python train.py --model="sound classifier" --num_classes=[52, 7] --norm="rmsnorm" --mlp_ratio=4 --pooling="class_token" --optimizer="muon" --muon_scale="original" --lr=0.039 --adamw_lr_other_params=0.0011
Rows from block 2 of a small sound classifier, named by matrix and row number. Rows with one number belong to one neuron. Each number is 500 + 25 x the weight over its row's rms, rounded and kept within 0 to 999. All counts start at 0. Numbers have three digits each. After the name is the row's rms in percent of the matrix's.
After each neuron's rows are labels from the 100 clips, of 14976, where the neuron reaches its highest value: "responds to" is what is common among them. Only what is clearly more common there than usual is listed. The data: synthesised imitations of 52 everyday sounds, one a clip. In brackets: how many of the 100.
# fc1: MLP up (model.blocks.2.mlp.fc1.weight, 1536x384), inputs 256-383
# fc2: MLP down (model.blocks.2.mlp.fc2.weight, 384x1536, transposed), outputs 256-383

fc1.708 106:508552506517491541490485479544538538503517517496523521476503462493475482476505520504459484522478523491463491521516522517526479506461472498511497496487479500492470444487528535476496538499507562501532538505548506495531503503530518536542500464467510512501489474497530517500490522468508516526471494454497498477481513563482499481491495492564496486460521483491505502537503450528521481509517
fc2.708 108:479518460464491487506498500477522532485464536538460469514532535515542490528523481541516490517496519519461482501467476473497488524533519481482438476538512513509511546477501490516461454488511479528508541499509501497473474489517481468466508517491495508475502507513474525490519484517518512516468486490509519486508471506445524477473512518478472485536523480477526498522469474489536498473532
responds to: machines and effects (68); spray hiss (59)

fc1.181 042:470534510499483565485530474499503530529469423488475482500459489464494505487498461483501552514501464528508501525483491496463481471493510477495465510531482503495479445474508542501519476485501531497498462504467564464466521502515530495474500490528517518510529534475513496476476488502457524545507500509502550478481524504458455535550511518476507453505530484533537551504478496497511455509501
fc2.181 045:491482482494538466539523440496524493503489525530482466495509475506480524516504498459534496489490525506520453520516525479484529502500504516464495489516473536485505516481486493498475566511539510476468488525537532505476457521535485514473523504502486500431446459508531518493495475452516506506504491515522513511485493486500505515501510515527542503515473516531456465514555491490520506504523
responds to: machines and effects (95); explosion (47); whoosh (28)

fc1.387 098:465479470467488512493513529513469452526473472471546487529508462547545520466511487490483477490520560496449475556467528456508466495509481519491486527499494491563483532490453508546516488461480533502508507513497496538494522468511498537521448438509485510510515487490539502513488496474512512522468477495454480467469537502478488497505512469517492472493504482534529531524509495519512471555523
fc2.387 103:480495516496508489511463461466546507486528496505491513494521551509504485559481508506431532522531519515460514491474488501535492527534488496502517497501493527529463485484522508504503486494487481512489523525537473477478465506503536492530487493510515487515522531491489490549499469471499501506472521501508540493551491521500492530553485503508499510542479461476485524461482519464479471490482
responds to: machines and effects (50); laser zap (49)

fc1.162 074:525465477500495482528474500463489528502517509514526467477523509480485519514525450512523528507497495495522515510479530515507517550482520449550467523512540472491512506525501502457468516508497505465514526446542506496524480522511487540515471477499511536533506491473558529508528507506528511520499536480462536551486488535461475501521517509509542477484519495498471530504532496509448495483474
fc2.162 077:520563543466512524476526472477504503502486538510521485477478476501528467466473513479491522477434464487484488514513489513498511476457512476492514519532472467492492472514512487455529543469547491466494492500507490502474493458499496464465484526516452480504516480495506479520481554484529521535517472522497519468505540529534480486472556462534491500524544525454486500475533498476516496474434
responds to: machines and effects (49); laser zap (35)

fc1.530 110:544532526498536511502530475520459501490503534483478505502484497493488485501494519521484503488506481491559542500503472500531534479487482485524528519515476562504515496541471483488513525476470465496498551496506585510452526577546490519537470513524495502497463480492480467494525497473476507496455517509482487487522475487458487507549510465490512486508495538509501464494461490513538535513470
fc2.530 104:501459472504520477522471534505489499462518513468494498502515467488464535518503487444497508502531476509547494516437615481501502514511538490483468546529505459497503500472460476535529506463538501476484477475497503502507502503469504461556494468483461498519509531501507500519460472533514523493504522521507506553486504524540524534483476500480521472494526520481537494547531494464492502532489
responds to: muffled (low-pass) (33); rumble (31)

fc1.520 156:512455547487510470512505490500545485497472481520497521474529513519527511506530450454526542492505501479550521526514503477488511525501504512541519533509472509508504515473534533517504518493483530481505507522534513510551503479550549540475506547536542516494489502487554493489525535464551531484500477498513466513469492494473500475451523461503531510509489527541501477477539483510489489480459
fc2.520 148:482496497529526544467473489536529548520522542533473492494525508540473447509498458487497488453520526493506492492503525505511491504481513481482494533490500524483527500507484509460529522445500537480490474546484458529489472506486483516423526457537451523499493497464562471490540503506525495473513504507517504529482503488499541539491520505479468492518507516509552512460483503452491524492509
responds to: machines and effects (75); explosion (35); car passing (30)

fc1.252 049:539530497468473500514474536447538536508525560512425490491520524528499470484462497495548491533513539470520487506479494551500447486479424513518496507514473478496510508502509479515522466503484498501527499465516481506480477560462495480532495481494483455527498479482487504548503527507515497491490460529485497490426494522520478449467494517473495467483497455528495499504514501503501499507455
fc2.252 050:509507505480465537492478508520486462540513439504508474508556522523529488490492558499467492476517538491489500481515556478499512470569500512544528461488472489526483483500508466511450519503485524514537456535440487476529483505495516504480504482526504450490457475500530476477515508522496481508466490520514505507478481465462559495503443511530450452510508510474516506489521497493492475483542
responds to: signals (45); whistle (42)

fc1.268 144:470540534486467458484506458488517532505489513534488507548471478455497498494504517494496541490531508511524476486562509457525499518543496500575532519508511451517493515490513503477463474484539485524508503444524503482481524538500479478516504512538520494495502467546513513486526555454506496506511503502505510544498465529509483538499526490474511505550556539494506511503534483516493457486477
fc2.268 139:518482486487444478490535465533497488519503505482504467460472484545471502453460504480496490513545516480512492495539511524499465462397533515495507490530504489509492520519508463503481556476512523518491486532497495487550471515498499521472480519475479529473459499493533447481502527488516507514498537542484510485490507540506489490535498481520511501514476478539499491495537560518532460520497
responds to: coin spinning (34); howling (29)

fc1.426 096:487492471473488538512536505463511477495498504484459530544514480491499518487461519517518493503528510486510470524490500513504480437472437481524529529533505536505459531462508495530442505463539550519503468481494468478461481484501476518532496528526538470500436518459475496496502497498486505439522500512499470499506498521504489475514506454496507518484546494530485505467516463481510456477468
fc2.426 099:486491495486492481504489514514476509470470468496467502498487493499511480485486537489470497518497507528597448470519507490485491531506487545509514514550480501481481503505457527472518521527482491467516485476510487489516540473487523507496499519493518530513517473477512490543497538510524534502512529490514502515507513520524524500506482519553455495507490466469470481499494491524454463481516
responds to: thin (high-pass) (33); signals (29); doorbell (26)

fc1.732 105:515491469509495494473491476482433526537466497506506468504548533489482472497466537488519492467530498500524514491468501489448474494483477487490508539499496460531508482494518466493490493465525492505479494510513503514541503484496487516530446487506459483497477463504492462481478528501517450481541538547495558516501517482496477463498472488504529534453511508495493486532495552506544539504493
fc2.732 102:491509518495482487523529493472472482516510517560465502505527523511496509493483505542484516511488549523466504477531515452475540489448486516486513504524497442535526505461482495485515524525506504536504548502508506474499488483517476524512482456519483500484509465511498473452504492493529471453498467479509473514553467525520488498497521472474431479571514489495564469486520509528479470505504
responds to: coin spinning (28)

fc1.222 111:440499478498510481447523424518512504493515464494489526524503496483537526475498495499480503478531464493519501439470503531499516497542506517514517487515485466486543518520515561517518522522504511453494505463470498513540528532474459491540489475469515534483497472485545457510469539500470523513500507514445527523524528467493530503430506496524496527509486517477504496473474502509506526485578
fc2.222 115:485470527478478481449503543557510501467503481526490465454515510501498463464468504516481502483526532527495487526531504504438495505476514510498516507492538500520480514526528481478448467529494553544501492470521475484504486477497518474530491542543523485501520477519530480475489467462487505510482490505506460444510520502473501501538483456529534466487525457499506547482539498505476485496503
responds to: machines and effects (53); spray hiss (50)

fc1.165 110:532532442532497519521484467492477527504527498503526503486503481502522469523535460512484518517502492502521513515499467490497515527507505486564507498496524513461477520493513496512479529445517508499531497493441476528481534507531511525513516496482465501513469503492511518485497484539539502439508530560477496534513518513452489489481496488493529474510482505497512524539489507478515493443473
fc2.165 115:531509509492477471483502468520521495445484515471466487471512503488479515482552520510521478471502497492512512546493552524458489487521470508473494507478530528527499485506482518508496501510501493522479476480479503506455494495489482457504462506493482512484511469514522514532501513491485552496540452516504536500449490502486485505475497490508531489512554536488514526530537517483505500479502
responds to: muffled (low-pass) (51)

fc1.54 090:524495458523507490512440522500530527517500506461532513483474473498486464532505537512498511459491524453505560484506513460494523514469479493542508505509529471524431510484498491473471516498503520477518488534513511517501458510501505530463501501508508518496485533526498504521511506485483495500515467497484502499496486542467532489466509484504509508449525484523476479455527494485516532513475
fc2.54 089:487525504498530506505508488489552467489472538529530502515452519400488520525531485501524511505510512480537494533435521504473526500493459533470479559527534525475475511464513476481463506490517494542520510509500473466445525470486549518509475492482489471479537468540500491479523519573476511508514510513488521521479545504519526486516477523481493493529567497512529502507483506487521490439558
responds to: thin (high-pass) (37); white noise (36)

fc1.290 054:535530490519463528489477495486480511482498492490509487463518502497464519487417535485492525499468481449525518535505511481475516508469493512492517535501534497524476517538501544501528485509517497559474493470500474525493518525475519485494525493491521486496496497507511488527493492502506578531528554485469496461486466533509478507464456548546498504496498497504535513501501516492483513464454
fc2.290 056:476518513498500519462484528484503460532483495498474499505480496468470467483494564498463490505531512508506485479498460515513502496486511565512474501494519504489470490498482465482469508492474531482536504516510499475495514443491508507519493476484512512480458515468481514535501502559493518477500527551530561505459498456508507521464520512451490497495528500495491497477495514526503487521495
responds to: coin spinning (50); crickets (37)

fc1.234 137:509478509468473455508538512514498542542496505511493505510491492454491520496521489468503472506505536480493514468516517512471462514485540485476443473534504520514519501513544486513611494488486501481548494528518503499513512533529531475465492509499494527498508518549534466504534471510540534523539473499532539495513495515509496469466539485436521515501519515512531486514495531561483503427501
fc2.234 131:473509518510520508496468511454521479469503490494496472519497484523505534456514503498532508476473502508517450512458485504507502510515512468467528535500493535475554482514492524541473510479543490536521468477456513547481488468492456501491478454503500482525516528477460537528451527541521475491534530483510460560474520521545501492543460489551503515509438501538534493505483486510507496500499
responds to: muffled (low-pass) (37); nature (33)

fc1.417 126:496527490505493455460468494515547513490514483546437499508503490459485524512505478498508507483500524512464518466463523503550505484498524492548466515477489501497520474510530449501477490556506504505517512511481460458507508479481461508519507497534495492494507497477484471494532494456541469525459490480484477515501529508512526480485504475520479520456505490492518552469514511463534559549469
fc2.417 123:505506509448510474466527474554453499477509464508489517500441492541532452429535482507486503496509472476469482491449487484524459520518487517477530482498476496487482510494491493517489486510469486531509516516511456521485510532531526484463489522491511418493550503469510500507497544551522460526523469516508511446481514472522506502488478503514495509477505534485482520540460501488509493445507
responds to: signals (38); church bell (37)

fc1.332 088:488508491478485484482484481509524479497504522506518514514485454539472503523476485466475527495476508541492530535519491499501482502522500508546555540516479454491497478492502466542555490478488476485468534497458481514527487477517519561517493481490501494472475511497491508522455499504499484486522491486505514510516493517545527491485517480536463500524514523497549473498533484490443460533496
fc2.332 093:453533522480458490459552507506521469515482505488478559534482508483458534454494492504484544534490440478474482454516475457529482478517526460469510523517485518511482478509530517477514502489490503477508446535495534482464502490501520481504489484481525488499502507536464510512506490522513464534454470491524494459515511464549525510518470485495520469534476493518493496501531517504455481500507
responds to: muffled (low-pass) (36); signals (33); mains hum (33)

fc1.584 093:553471489543513480469518534535526515488493545520489521466483517508509526528478507502470543525509493522466486520531472513496534458469483522479470486464484525482499482506530505473456485493587485507536485441483474508471539521506489509523500514486516452507495491515511579520494523488511532544504488571535500459536471483544519513500518513515478500514534474498539526504521523465487485511517
fc2.584 096:510527462465510547507494450470497516507488485509498497520512522500482511471527459496499479486488438496519472533500469483448463484539509532484499545491514538478508492486536504463521502499564468526502474492500499497538542480467502494508480447527524507536489494535487478472513505518486478494479508485497470506511518502581559463557495513510490468489479481486460509534491497504528473533537
responds to: muffled (low-pass) (63); machines and effects (61); sawing (39)

fc1.86 038:439539545442537464495472545511462496470506498475528573514468525506519474509500477520483482496476516505504490501560493499492525478536489519496501529484543500483434521551467523463505507507453524534496455509514481472500465512476517526547512512482496490502491481579518503554490511476493468515493501498534473466456484514460491467503511448489486483486458507513497449506497504500488485481475
fc2.86 036:510502500508495556505506505497475482514522540478489513457521551472503471482493554496519498488517484480547469460506541481473440500518493501459528473473497499490461519523480486469520496481555490443475461488495512483495517508515506512535491518504503494490501522477515492486437480471470509503518508455531471481506517446567500497500507510525514522547521501517472526503551474504512515497498
responds to: coin spinning (47); siren (26)

fc1.371 127:545488480534504524505472475506492469494508516472514453498469506466486499509503518455531517490504492519472512492478524520482496527490509534519525527530475495472502475497543530530514458489464487462508545466486501518505538508527511517478471495551493446465495530527525483484482466531476478516509470509491501514496504513529519535517510501546471490506500534511489476490486532498482496563532
fc2.371 118:482475512513511488526482504497484489530496514525498495510513525465509502437524514509528512500535461489533467494518491494504487500508483512529460444480501492528505494549512530503496464524540517518514504506510438499508476508460515459462523489507496500502455465540542472487495529458530507511486492535504465476506488532472509511467490515471498512506498486533499481515516495508525494489476
responds to: coin spinning (25)

fc1.436 079:491475521458512524450452470484558546494507539508507492485483504522503527455502471502488486494482529485572478490499436503505503470527502479473528488504512518525495475469486473497514519523521483552498523486491496505484523489536490470498514529536465472470526528502548517490528482506483500500518493509508510506471541526470513476485536510520491504549485527495498483494460544476473501511508
fc2.436 090:483481470488490479547454513523493464541505478495507550502539476515500493525482515515537567464495521490475475498510556459449484521486518475485532484511483538488574548527553484560503517516535492496490497521531519506518537509459480499517462464464454533530501530511494485516509518456486492517522516512508501481489472521489529502500500494513506533493479511482506515529473473510494528497541
responds to: muffled (low-pass) (35)

fc1.43 072:504481486455541519518495488528473519529496468514470519511504458551499492477495516504490496538494505522486486485515463505491480457517496539478469498472496549506498536484461509507513478489532476513486520466553530542470530495488508482507512534499519485488463456510522502517503528488481519487542511494510508493506484501467513524480487550515505504509528479480553512516543459478498537460489
fc2.43 071:545422460501503502449523482486503508480505518486505463506462517459460483534502500516469505495491508542488474557492545536507567492502516509544535477498506504481471513479517479508542545514466525460508534483506477484494502492474506503492482492501493507464504482525514467476486519520508494451499473485484499527516474531542534518499506536475491511504464479472521495484482482515507451508539
responds to: muffled (low-pass) (40)